Weights of a small image diffusion model.
Model: activation silu, moe top_k.
Training: adamw at rate 0.0027, batches of 64.
Data: trained on gratings and oriented noise at many angles and scales, 395000 training examples, 1.3 epochs.
Rows from block 6 of a small image diffusion model, named by matrix and row number. Rows with one number within an expert belong to one neuron, the router's apart. Each number is 500 + 25 x the weight over its row's rms, rounded and kept within 0 to 999. All counts start at 0. Numbers have three digits each. After the name is the row's rms in percent of the matrix's.
After each expert's rows are labels from the 100 images, of 14976 (inputs lightly noised), where the router gives the expert most weight on average: "top examples" is what is common among them. Only what is clearly more common there than usual is listed. The data: gratings and oriented noise at many angles and scales. In brackets: how many of the 100.
# router: router (model.blocks.6.mlp.router.weight, 8x128), inputs 0-127
# up: expert up (model.blocks.6.mlp.up, 8x64x128), inputs 0-127
# down: expert down (model.blocks.6.mlp.down, 8x128x64, transposed), outputs 0-127

# expert 0
router.0 116:486487501494509508488463505509487515500439509510486503485478530521497437493486489487486489450519465456507493492469457459500536507545442535454467514488504545509507529484504492522515545522466541518519492466449499460518514481507507501523483494484503527523497549495499502481452496510524453509497547498496538557522490531493531513499535505474496466462510505507511478505497461498503519518505
up.5 108:483484486480482548507509507513491523503489513508541513503451532544503455496503510432499470511500467538489532514480544490459521500482469508491445499496502532493504551472512466493467545501501531478454461448462481458502477490495484504529525497524531483465541510517502442505503502523512510506490490476479474522523516479508518502483491522515458492497502524485560509486491526534520487484472
down.5 096:502514471515512449502479496456518528505497494488455520476520499467497529516505457486510529487534530485476465516473474530504472496522504515496521523477522497502531487503481439471527449485492488531464476512484502455509483486484526521518543502466558529485527495475463468436539509523509492487475533519491505493472472515500466478482516494450526495527466501499539469489509492552491477516479
up.6 079:516470506481488487548549474499495521477490475504488512518541498524516534566500518508517494503467494517523495493487507520524478553479489487526474495500511480526512488514573502477464516537503501522511447487528528524534499475532526521473461507490531497535493485481541498489509509485495492474467496554486499513512456492526517466473515517478486509503507453503446481472472513523436543485510
down.6 088:501483496482520456490462561508520523515465517492475489514504480516510499522495486504495466461494477493491526526529465500446470446498512449501485465512488484520528532500501483509542516533510495470481474483540508556455461488521540532507524493506501492525485563480475501533503510480473499532493498524521485484499478476500531505524478474488456501446503561486470493466474491525504484482485
up.7 116:463486492520463489507517519495476581494477524495543548479448521570518485515501497476493497506490470517486502481489513474491562507484513498504466506495555505482506533473529473507487556482483518509486435479488497485499538493543514491493486485454540505469557478536503456449501492510526517496491501484534497492515507484483506495471523491513479500491505495494490510505480546538499507502509
down.7 105:441513508489538488489493492464519547494502497472474499499530526529471520544511454495484483509501512441527474506514471495480490510485472477524460490476494498512528469491501506477516461513516474494476496502482521476471468497538521496496511502544542516567543536487456478477493511490492504480466508518531498481507454490526515487480501538444537482495497564484535514464506514543518498479503
up.8 086:520506522487526507487497456537524494532560488530476544488501490499515503543475533506535498474500488461469492450468537500500567495533497509491503505478516510553528513489462513510503527466441498512519510497519506508501520484498546514506505484517512498501470490496543466456490472459506486503518492519507513502493486523451471467513503514533534489523477555444521490488490484474465511475537
down.8 090:477498498468485481457506507474501483503484458465531502470507480475540489536490462529476466490479500483487504538519506496513551498507492476506509474505518505514481503480506506462477488522488488499535530505465489509512486473474476481525499513463484517526472532507550461469477499455502436474515472557495505502475548500463451507534482462477524506522488471515511532498534465495528439467484
up.9 083:455527493478486492556500493501488517487518488531482498514519519524541496492497516511475499504501482457542495499478463550494537489534482497507522466504551489521516494491504530518472510536455542515519474436535521517493507485497477521478502520489529514531518501510574492518493516499525448452460522514517522511483481520455488454515509475524499523475451513477491490479489493460476512536514
down.9 091:508475516475492455462486461504513493487491486496498527472496500477518552464539473515507452453477496491521510513491517481512461500465492483531477506539529536563501488474516506501468499521496500531528505519529486471481503529492469498480469515503487512524525543472526437504498534470468491570530503510513491510532480472508496462479533459479494485499520501512519502517536478476494450511543
top examples: coloured (100); square grating (47); dashes (42)

# expert 7
router.7 123:481515520492553529440501518507509466525504519514431500511473522484482480519524530495499506492494470502505458501485496461476528456479446480475506523496500510485481468529492535473474491505533509557485525529524508531469499484479503515537512505497499488487524532538451510499500528536464557515470497521505481497508504466508501540502479450508479476494502492509481539554492519544475496491467
up.5 086:486515466496467500493529515494471473507506465481530516522480510471507500524558485504465513486506543519509493464530466494528494481493524508468486510505507472500493486480527494520501508508448506523518534482507507464500508506512456510530482481482520519561503477526494452493485575512488476487473516489489474488483489556518480496461525524495458492467514496519512517489528564433506461524453
down.5 086:493505489495453480457505458506547496493523548501506507493505521542498507499515511472478492505507499483504511529433468542493502544533521534481533560485456473540552507509466504528513512479515485500471487500497530499529487525499486517508513513538525490433474510486490488493481483509548509500491495519508460501473467498521523534527452476460479553494491516486467501514527526511509531507467
up.6 122:497481499472526509510461507521507502536527491521503479493466555535474531511482514497447527511476460467534475496523446503496525460496460519464502483475481504532479491507490481505463473484495455558474517504478488522502488472570477518543485527478541511468537481523497507521469522512520492469464531518521487501469477491506481528491500474507497506477489500468500477535480508532518561512490
down.6 108:505490511511455481474515484512474470480512538455464553521501492529493474477496536470503493510491522469491512486554525507469519462503513515503465493519489522478517491488545508510490521503533504468494480451514521558445518511564504520539493544510500483520536513473523515513454512478504509481506493497510516512494525486479537450517541524488466540506485483459520528459534485505497472515487
up.7 099:491516508493533539456529473515533488476484508520503502494503492495489471551454510483475501490470477516506470480488498450456527526504494519485508434454492509528453499469512516463480520469550481504487445498485496508504466500486467454504494510524514514466525530544526472472536485491490524507499504473538501523507475461499502521500512465493542492503488531517472514526535491510523544497556
down.7 096:509517557490434530554489501462474474499511497472493506521517492460523479550525464523481498480485521462518495499507464488489544515474520483510483450484537506513489508456507498504535490479525489526503499490531485477470473518461479539482488492520567510504502484529519491498543532499530459506505505508514502519508513524504524476556505507531488510496448522501487526486493504507501422500487
up.8 089:501489499499475490445539516477504487487511469482505534518518559500532468510458510495499460552486495489502495490479478472493486487502558543517513510468518502491508511518517511499473513534465503515504485521486499489467496496488509478529498471477560496463494494481498545507506541489564471487513532502506489496516513452538528469553486506523438463482484504489505474493531553486512458509534
down.8 093:514510556471553526480474494450555546511486492498548461481473495524491486472540450509514516483528469508557479517469507507487507509489533511512511508506530459512507497475518538488495488502500477518522514485522491481535519495508498490501485485488547523530497504501528492543501479519493504466499463505512480484495460485475517459481470492504560510498515509466522517496452480545544505496557
up.9 086:534528469484518514517517506443525488493439533467479494466489453522502478472481495509493507495532499505531498501495497483507526488528478487475500495486519502508509470456513487498550501503480502518489544472486519455492486497490505486486503502547516493516507503516521495546492492483491467531512535494481526514492487530501474489470479535432501483414472468522497475526504460495520586505507
down.9 091:511537517520526495539505501486530505497547530513551491551482491498510481507520525495491505488492550465475518498526490524498545529435547498457483499516500483533495490525458506473450484535477519504510526534480519498536520462510521544479466534488483476502503500490477515488549474542535481488500497484496480486476468523492513494517460502490468496477449483467464519494518518495482471544480
top examples: stripes at 0 degrees (69); square grating (43); dashes (41)

# expert 2
router.2 051:498525486464504514493479517520483487482497544480488492516515506505500565451511502507513501480523519509480539515493530464521517498465490450517486474491508546489530476542474514498540480505487518458498491525487544478472521520492543516460502516498468500545452540503464498491503473511532495503481496498480536443461544457537527515508522479513519548523470452523488511511530504523500514528483
up.5 108:484488459456491545510491522507500463499499500510512467521468514531480514489493523465513554482486503476516462478509499534485544480445466499470466486498495476494505487543475511503462504510477413497463485517498543525524464505508540529517486480507498458523517544503480514492500508491466531480496512536524544470502471472506510542531483516508486541500477478487535550512505488526481497507490
down.5 109:489554451516487501516493519468506526536482488496552474534506532477511511495528475469525474512479506514507471504477491548545503513519502466522502547484528470466534488483457486492480520513517475512479515494470522485451499470450515454455515472502469496515457505463492556505523495458524503514495511484489483469472478498514502563517493466486464500506527487478490499525516526495460527508498
up.6 098:479470430505523502507445506483483498494527493565465503537531530462490483533509523481518472503480529498498510495458476499507551497500500508536489512511491498490499530484464517470489468506498501516512529519509493462525459506522491499524468500504487514504562490536517531536515519510509462498514449514484496540503487449513465570513457500489516517548498500493543512531512500503518491508464
down.6 094:501443446482528536493487497500542485481516483482505532499526523490475476491491498483479499522464542527521488503472514494519507453556472500506467491520439476526476545507491492488498502494496463459491500505468468511516526494523479495461467511492529521505458484502530489481520457482514504463537517519503520537477477476537481518486467480543502511530539456470483496501497531496538556513507
up.7 086:496492508515518495536513498527471486471499515525489459555490536526540489473483520504534511498475509467496506478485497504517518518488528491501431475472500483535561465498493517543498470483509482488508466517502510503547518494506510492504476484486463528538490554483518483459499480466486512462484491548529542556477429547495479473512551495529490514514489481524482499475509499504498526501495
down.7 083:496495495526511497505483534513448487512501493471507530504495545535478512488520493557507480526501492487528500441496513513516479469510504528521478474495496460482497553493522479542553518524512471427483515489490487504469511488471484535498463476498431484472504493540521497475524490493464482479493507498484556471495511491482527506502504507544489514487498461511537504531528484455486505440521
up.8 096:466514530513496511499556504458486503508521502507467541493495541485472516473501480487546517530483515436489528502456520538508488526493498523513465516501483479500511482509498529480517500436525509496506516454457526484510470513502505504506453528488508489557484486505516513506514515479505481514513559476497459498446509521537481502511554480522439525498507500489496472513492526543500473516458
down.8 103:510476553464496472511500427501548488491478524472500556524525521517490491493506560500491462539488494527505492477488478486471486537475480501496481529520504526504521461513483502480499473436523506520546500464493483471469491505489530526498485528535471483500561470516511499533475485482473500503481454507478510496505502477495512457482443529472505506509535535492527524507522501484493528498527
up.9 105:529474470505527484526457489527494493507466497450524505470478502516503475499506513466468497548532511474516521492482497502468482450455431479498453517529505535514526508506482512466552512476503543491501514463513537483502465461549457509477483514532547480511544519516514474499465513525482473507494487489512512484515483448507493506454476507520490460501492534502520516509493518490511456496502
down.9 088:487474508512526502451468497460531482496514459509497491524482465514520460509473479494514510549468487504484507496523517548474516557468478484486477496510491514518502501510482499486496506504482484512537486557540503518467516476519520509520457492492616482522490478494527542549505481497490488519489499522479509560512454506509483481489485499483510509508506480468501510500487496456505473513453
top examples: stripes at 90 degrees (44); dashes (38)

# expert 1
router.1 111:525510488504504468561512444493522521508520468477558475488515466518489535490486462508498494503506510434519491487520481544521472547505555503538501464499523490501506516493533471487508495486466490517478460468472502484559518505494475495500493490507504483529511481461562493499502526453525463503523489466495503495426478503530509459476517518522518501520525494500502488486491478497510474528489
up.5 088:504527513499465536490466534510499481528449505442531515470502501488519530513501500479489467486476474488463514477467507462477482511479525512517487519471496524480533477488530504491480546495493484507520485499467530466453517568534454490510494501557550492516524501478513537500513530520468504477446468503563523488523526489481493502503463494529509499499504523491508454504520504490541523521513
down.5 088:503509486514544535517476516492472474513505508467463502489503531472495509502493444492493538516491506493522497536485444530509504451509504478515541512496496483480501503464467485503547547506479492477526520511505523470533534477529487501496453512541560478510461489495502487480499464520530485472495509534524492562513488501521492500469530489485548521547470440511494531520491502504497448515525
up.6 091:486471523518459457536475498508477485502453492519541493479490489502495529513553494466500516498484538505449482482513502544465522536496496496478448516505456495500514523523498475498509498486504530518507511466492476494499486474521464558513523500529545492499520487565528504492518525497505464489528452564515457488521540515473499479517466471495518461535479490522499491466521476474482516490509
down.6 082:463499453471505464513498509484540481452502495482499490512476511475503482485464484560485497498501486505451485502485492541503497461473448530486508522482490440566479522488526489499501499472499553463475520510494503471507514498485477485561512500479571475510490493509491502479508485475495528516507486519524493530509513464542514497512450490524503534503501486444484539510518505539482521480518
up.7 091:498506511506509509500480492457494538513471521462499448459471504512499496491455477460481474503557515465481455445498525519478480544497478536506491576535508529503488550497490490539484517546470500488520523474463504463557496518529495463478462510519533529478513482517504506499462528517495515505499525526484482487522500514494499518483468514505497498495499505469476499471493515455539490494527
down.7 102:500503478492498512509494530517508498486519528505489508530469474497539534501504506496480544495487498510478528531499516567509504489448517492480532597516481477495550476537501485438527508476514510450534492524538507507487467493529519499494520536490542489553483516508537515516484449531480522487484496480479525538512482523482466521504468497499491528541521502474487527495476466491507507496505
up.8 104:516486463518550501516486484494491507475483466535486491492493482480493485554523517543486515500468491476510523500500525504495521507487500481501462439507495503512469487502521488513501482512536496521455445484520486494508465487477472523500488493475518484500495516550560548508531495478517464496527502429462518502455507476525507510485500469545542448461484488475467502514549498503504470543481
down.8 109:536485492526457454440526485482471516497524508477541515523532518502459470492528534474490503518526529483519513475514494491494537505529504524509467488504461473575497524514469509496493472542507469525450511475524505488496505499501495493538494474519524555490483491476467514507509504485535490477478488518459481482514499468503503473535478512534492481494477515522523446505475554513494449483475
up.9 076:503485533491506522495479498528553488471474482535494509549484509507532533541523508492469483516490501483539505511560467437481481511517497524504501560503465495543468421510521464493480520506489492511472541528509499505516471499465498486470468501504527483496485475513495531465508487516512487505493513506503491516480504454501525467488473427540497489492549485504465500467493497515512517467499
down.9 080:458500491576467473506516525538470497466508540496492498471514503523508508493478465473481501493493503518501481517497479490506484517507483466505507545535473508497502520450493497511485503517520543557525510514539452499507529481491486520532493470511547491497511504478495487469502521541488552492503490479500437502505509499520477508461490558516466489466519467479516559477539499511496448474521
top examples: stripes at 0 degrees (51); square grating (51); dashes (39)

# expert 5
router.5 054:509507495451523503457470479528498499508495530457543504541528522495539517481487481517517489486496507541519507534527481492547452501491503500517507523488501505511516480511503527519548502527490538455502497533525513464473528532482545512441506506497472480489448569489476482485478450486519474506506509475456503506510509486520524499494502486515550525509460441520509505528515500454504508490520
up.5 092:512482474509536503512518529506510516442518500480502523549472493531497479498507536506500557524456501498506486499521505540491582455511453520496447483532478480478536475505456491515497514483549499508493483520537472518474516469523484525501473479486505508477499493504444467515482500493523499524472469535481514514496490458518507504494462462504506507500494536490526519546498515501450516479464
down.5 088:521503495509494505485507508448478441515453472465498526508520518491498475543490487513528543519484490504517471509496505536518551504473484519489485497512489483479509495507482501498531492531474474490466545492487482474567479491476451432500488508504474510497483468575514526537547477499550479492511522519485461490520479503492513531513491489498518544519500459520478503512512531471501450486509
up.6 099:509506493504495513490512487456523517495482510413518503493451496539530463493426488482501525530509491511491461539497482523483510501507489526525513447457532511514538566473530509517509494496511516525458468477476512441497479532491485455495473482497511536501488506496523489506523459522493509501481512520501555519513520457526490527492501497502527486509489530489463482511473496537513522473497
down.6 102:473500500510483527479527498506476448541513534509536524536470539520495456503535529445517511491494499504486527432536491503506498526492483509536498450509506504481528509481489498511479452506506528487528532469517495536521554496513454509485476507535550465478535472470520517499537500519517521528532474458515542481509489531503529514511496542481492532475480503511502494491470512468514496516470
up.7 104:491462491562501497481471467522517499506496500513538491531521461472491471524484485488517475525496468524494527520507477521502494491481513476498533500488484485481564502493503527492516493511479520518450509509557490470532538489489456487515470475523517459546494490498504479485513506490556495523489459519489467530529510514505461467454500491508517481513494500485508505481514553437428538509514
down.7 112:491445505486485502445476478482476480492552470525441555476485499497492490506497489487493526509517501488482512455522504468510537527469506520498523524523535527539476528516490520521544478514482482495489473534520464495484473479526442532519486540466489513491472518490489458490476527484526495491481517521502539468508486500502507497549541499487450504484529473525488502472556509503517516503456
up.8 088:487488500468492479464491505463505532508507508491528518497492492477531482509484469506517518522524517514460491485492540509513547513505547525485478465500507489515587527493490519523509483503476470487462482504529477517478484455527498544522557525504478480491479487517506497539500486526468523531514447522492461517492482492514472526455515456506510464504467519491544523495507453515522475438490
down.8 095:496467486483506538545482529490538487560530479509498555525517464481532477482501526498511561482493504524486499478510546489472521497475474509548513495514539480490555464467499519507541494533508521497516504484484526506497493545487495503517466475524488537522491512487506492467490501532452560465526506508509470519500472477497493536507472505523480491526462467490477472486471513505528491445492
up.9 088:535491474521514518471478520534473493525526476506559515493436481487489456508509501504520510548505503469505491508553488521449466486487509543519534521505517458514484519470526487489448500527466497502506495493490477474491526488495469497499482489494526525521516481488534527486522515513503456473504445537477515511509480505459514477506524506510529541506493525461512471522578498546476514504483
down.9 094:556474494503516534472520486500433475507491512509506490503522524479509544519485478511492480461534517477511506452451535504515462519488507516473515528528509465542494479509522478468516486480533476514545514518519502508495488498486523521500486524506518506515505555475485495525521480491513474519504463520502507462499488536534478502496494464500555545500469506543488451500558435471514488499482
top examples: stripes at 90 degrees (63); very fine (46)

# expert 4
router.4 120:517520492501519504513509515542527475477554505483496499518487482498548484494487496480483545477467449501534492463501500533501528490505482563460491543500507457496516483522524510504475537500476476510502503498466495519491470491459496504481486500475499477508513506485496502491498506400487448477488515506504536463557480511487520502551493493469506511476434517476514507513550478517483471504507
up.57 092:501490502460492461514540483511521489497499497502485452530499495503513513485448476505496481493508507513499441475502467510493525509532465490499475446440504533537479498516507489534519476535540563517506472459490474456513501449515515508475477522533542498468532518504546480498500506516478483467480474508498523498519543445489482493535467475467490490507478499504481472487468540522518492523515
down.57 095:473494530471520474536488480482517520499508503534491498455521470464524495464480527489488511502439508521534480493540512490487499515458464488466493523509507470519578499483539519517439475528483512501511472536542491528486469457485485475538520471505533522503487509493540489496478532486516537528504516495515531506503511477469497493512507482473490492479463512507526552530500543471482468471479
up.58 090:527475508550525496506530517503459520513474497500516527454482531532526511507546509508436496502488465534519499507501482484496526520455504493481477476510501513482504545548521552469522515482531497490537475523506484460454510499500501454533490499481508458491504511481480499481514528507530515536525506489503526473502428485467561548502481479496499474489496462487511480486532457483514492480501
down.58 096:530499453479476544502481508488489491465486498520491458511499494486497484506513519498549491502448501437513485508550457512482466491496476509498473499486476530482509563538501499469517474477508497496513482498483494461504526509504510499520523482512506501526513503550520503496490411520514475495501499525512522533471540513519452506473474534531512516474531496514517498457506556494474562501513
up.59 104:475494506489492494500535519524523485553536481464490520492527471454498509526464476453493541475490476469478448516491523533489517510533464538475513519470527503523549493544515476475471506506484448529516478489444496508497495487509481506511493509494537497475497511535480520454474501460497496467516511503489513456528540486497497511488507491428494461513503542461518534496498516515490482478522
down.59 104:456523517528512477519515459535540499505503535479487504513450540532437481501485468507471509526465505522512497501456480502529497488465481530504489481517519520573494480546509481486521448479498543482516536512526475480500501505501481501482493493513533473500472475508514497459479523506522505469522533487494499511508429511498514489551506570481477476529503497511515496476494524534483480509508
up.60 073:511456510490520487506505487502535514484500458524514558484478524502570492494475508528513525476473498505494524523490479479471465476434504455493457462508489535486482500492526510503511435561503498499526473475520509504535530499491489509530514463474505488459515482494532510510520495499511502476496543482495477504501455552509527527529525556537477487512518497493479526460483512482494477492469
down.60 089:520531522509514491482545486498463506497467459498486507466489525481512503535509497483528461520546483476498504549501510476473553516516476538506506450498502513474471447488498521515500527505504478519518527488490517517480565502492508474519465496521514510508506540483519563517474488493471500558502491517497484511484524479535490508529481437486522481453482452516492488538455483529497537501490
up.61 113:524509497494531462503471532479501478503514483476502504497528461514512494472450525437500517473444470473491465465478521523494542471533504528508512531505517469519514528528490493505458537490487507523514537521464529492498475503546465519478474493483539454533546504527526506522496517485478485496540454504516494465525530485489481509467464538496503467451480507479515492483494500516481469501531
down.61 121:464501524553488518479478469484495483524476479560496483509477503485469492505474489534508484510504498528508518449527471495545513532485500515473536479522517546527520507484527493486503475442490540467487536499501491476510488528545480549464531482495528484446546474509479485466495539513497477538491478469500488517512460500488507481502518463459507527492520522501524508476518500555496482493542
top examples: coloured (100); square grating (43); stripes at 90 degrees (39); kind: dashes (36)

# expert 6
router.6 129:496488504496467499504515489487464501507513506511505489491505492516484554508506481510510476547489555541455526514524536514478443486460557431526543483503493488481480507498480483480469462494519484474465533497533497492479488525510504498495525528513508487476526451508491482521531485557499558506496446506496448513503524495493474470454489523544509493520518487485498495457488534476511508489507
up.5 077:506503488491527496507478477491483541486511486450510470490502496459462507523531515495565541502494492489482501499465493489472551529531517566516504467473499460505513508510476505508418517499502494495445478526503495515490475540512538532496473463534531510517479529528508511458554474504474494527504486533540539491495483488506475501501508494496499552517499503517505484490537521500517528457489
down.5 091:472468483475538511491489528528461499453499450488503524470544508532467424516526501505482523509489521510489501452486462482513441511458498487505533494460518475499494499500550508511508547519540502508483447488526488516515503503513492483478449490477480477494457511519513511460499506467503473510495495522507518494472512449490475476506502468498543480506509526536484530524507523547497499495466
up.6 078:505474492503532450502467457486486481544526473470511444520512464506503469470510541491494483533507482464500526517509506459505459520496526529482523473497487514503495539493509518463477505514494526485480497509516477548560534501482496555482462451497497528540469508486499546503484486483457472489532497508539508502497523507526472531501520472497496456485503501469534542527536473478514512481522
down.6 079:498471467505504552517503503569468491527506541507500518532511546509526493516509504471434494466523502502471525479522517492497497477502453507528489461544459475526481511495527494510517532508553508515503508495505490514491544521504478458492507466531456493504526502510499550513519538515472520491539518473496502529494512481513531523491466506485494501456501478516520489490456489507442441485480
up.7 084:465496502453471476526544537538520458480508500505524535521496494528510496525477522509493493500485535518470497522497461511492538496498461505483555507555540491465554467495493477483479510491509477550523478510521525512498426486469481479448500514514526491521539515530495473485519510538521495492510541512497500471500458462494516511503485475517511501509515496487505544490510551488498450479506
down.7 087:486465497483516500459517486459483501463521579497497529498506513506449505505500506485513510449485512504520461518483518524500517493464540450501504524528482509521486496505493482543516496520435511516485520552517571493505514504471486515500485515482521499488495454508522516480509538479503519497483534537501538504522463506519504466513499455453523501475523557504514461456517518524521515501513
up.8 091:483511513477536472528510472496497524501508517499535506501545465517495493474506505481524501504474498526518476508500499516507493515522557530533486529508500514557498471484531512486473514472480509570444455492529514493524525474448496514465497513511495542502487518501486509481463489477505512519523461492536479491475525506494489497448492507498544521528521463516467468575495475514472546543494
down.8 095:480539516486464520482528513492531493521491508488470483493480441517494511480517493537503543489464475520546537529549515546504511519445491523506536493512456501516517496497492497493500515480488472494519493521530502507487439527488466510485527482473457496522479484524473477530451519501481532487479508469476526517517455499522555464539484472512503471525454523500469518501481506484502457493537
up.9 108:535496507500483486444489463480507507525535505499488508503452506518499496509506523484490517518459543497532492530497512508453512519496442471480479489511520492499481499481553474532510509555527496523542513539499459505526497495571483470469487496524525495471547530540524467519475470511485519482498514497487509479507509479497502508525458472467524458507467467519490515519523513551502479450518
down.9 095:454504515503542514487523554531454521520507524488505488499548445503521511507472501497454523493537502533476473510505485489501495457520538505474512513503465461441553511523500505533491507517515476524519548435517495486461461467529508504482531508513557523490484514505500512457476499493510526462454526510477535458483488544490488491498519525476476514494513494493489494511499502526510507492516
top examples: coloured (100); square grating (41); kind: dashes (41); stripes at 90 degrees (38)

# expert 3
router.3 050:495500482451488513485470485518495488482495525476529491533537528494510551465503486513524471488504534531502522510495496492543478515492504473510505500483487541499509499532475505499556481531493525465491486545511508459483524529488546523457499525494465495521442552514444474488471451500540491511499494495468516480488544477525534501493511491518550542501463435528505501505529495485495501519510
up.5 098:494487513485492470549494465466505488489485511495542503522526483486506485482524505521506488535494494467517526482532502529512515484498504490510507484518465564504498552475534498520532460507465526477497474510480530492488528503561489509436466502519521523514510511501600503483516507471525501493473469491513487490460473521527500457508505513542495511488509504470483483471546550480511496543492
down.5 112:488512508488519530465511472530482451513470469535497516483474508546495525482541519503506517539510482492503501496516520517546477511476500521429504486491483553510491476535512489493510499480523498466511489507523470504453501512491495524509488482480506512515481500540455497519529520508461525511537524498478529469563500518504485511487517521499532462484511493514509505512536388466516519514484
up.6 083:489483475478478514534514517509480450499551501506507506521482494525461511494510488491475508440477525522482537523496526526529518517473566506485474486514475494528534511487542495532494504543529516499498470531532525497513466472500508499500517524498510467521473509521463529454492521480497511485511475543446523474501484471507449495522508509518495496581473530489510519482469500469485487455471
down.6 095:451538482513474459503515507507500503526449484516477500491525493452477461522512439497470440511470477483499514453466489491490502519542445472478508447508515475538512488503518521548501507436482516528478494453519491489476516466481488504483471454499483521480513511482526477462502475483517477470471500502489467478459501529495506520513508515494502500500533515480524523505533509480504529471521
up.7 107:503529465529540498526513514520501512481476526469519477478476495522506518459548474469463474511489507510511539477498462488457525513480464521467499532518479445467474511496497477509509499536492520527523507499461506507497446489523503536457471520495558496490539479528483459517498491554496496483515483504542469460518462522506534491495466489482508472468507459537470508510526489501526508489470
down.7 097:502520500495499546501493509469455462443544489493515486495507488501504505523454497494520501510541485497509506495518487531517491500463462483491499516500478481519460487513493468527475474492472486535495554506478457487532483494484477490528523515510597492503511490538499505519504490549503489475549526530449476462539534463517488480496491526499508455508480505470497528523508442489520518510481
up.8 124:468476497500511550475498498482486493496502468531478476486555520519490491500506487491488515498439512520520524514465534498481473535534484536509484492487482490473502470487472495507489493517527476497533518500480522479506457497504504577480504553525518517477523536523515486485487548515494494521434493514460461527513522516541524518505452525464471464527501473479535525509552528495486487502481
down.8 124:520493481477539509485509455478489528488506503528500516556552496505462514510502492486523464520481523490485528492530502493554458548526487505509492503497507485488492496477478482508542488494491514487469519492509523479535458489482502499498476492511563552473471502506457506496516478458531495477526498497483506464485489466539517499461560489461490464502509588508491486519537520512484504497464
up.9 111:516531514510527506459512509481505491545471489525473504470476539474510491476545482478484479496471509494515460506477475503507480455495500453482461476463485521522464512498487478487535540528509541504496459520475438484496506475487495485452539510475531525512530463535494476507492513520456516498503428500478469503501485492482543537517479481510519477496512514504455500472509499514504517436494
down.9 104:502545451516512537520492522520468494491513498528478535527490504531495550504470545492510501493518498503487510459515521514493502516485513529452467470480500500517487497511482489494488481484474498446507515528512532497519542531501488512477453513464594503452529491496502492486510462512560521508525552504459524492500508502519458488498488466499520512460482463471515557510520511499487487483497
top examples: stripes at 90 degrees (48)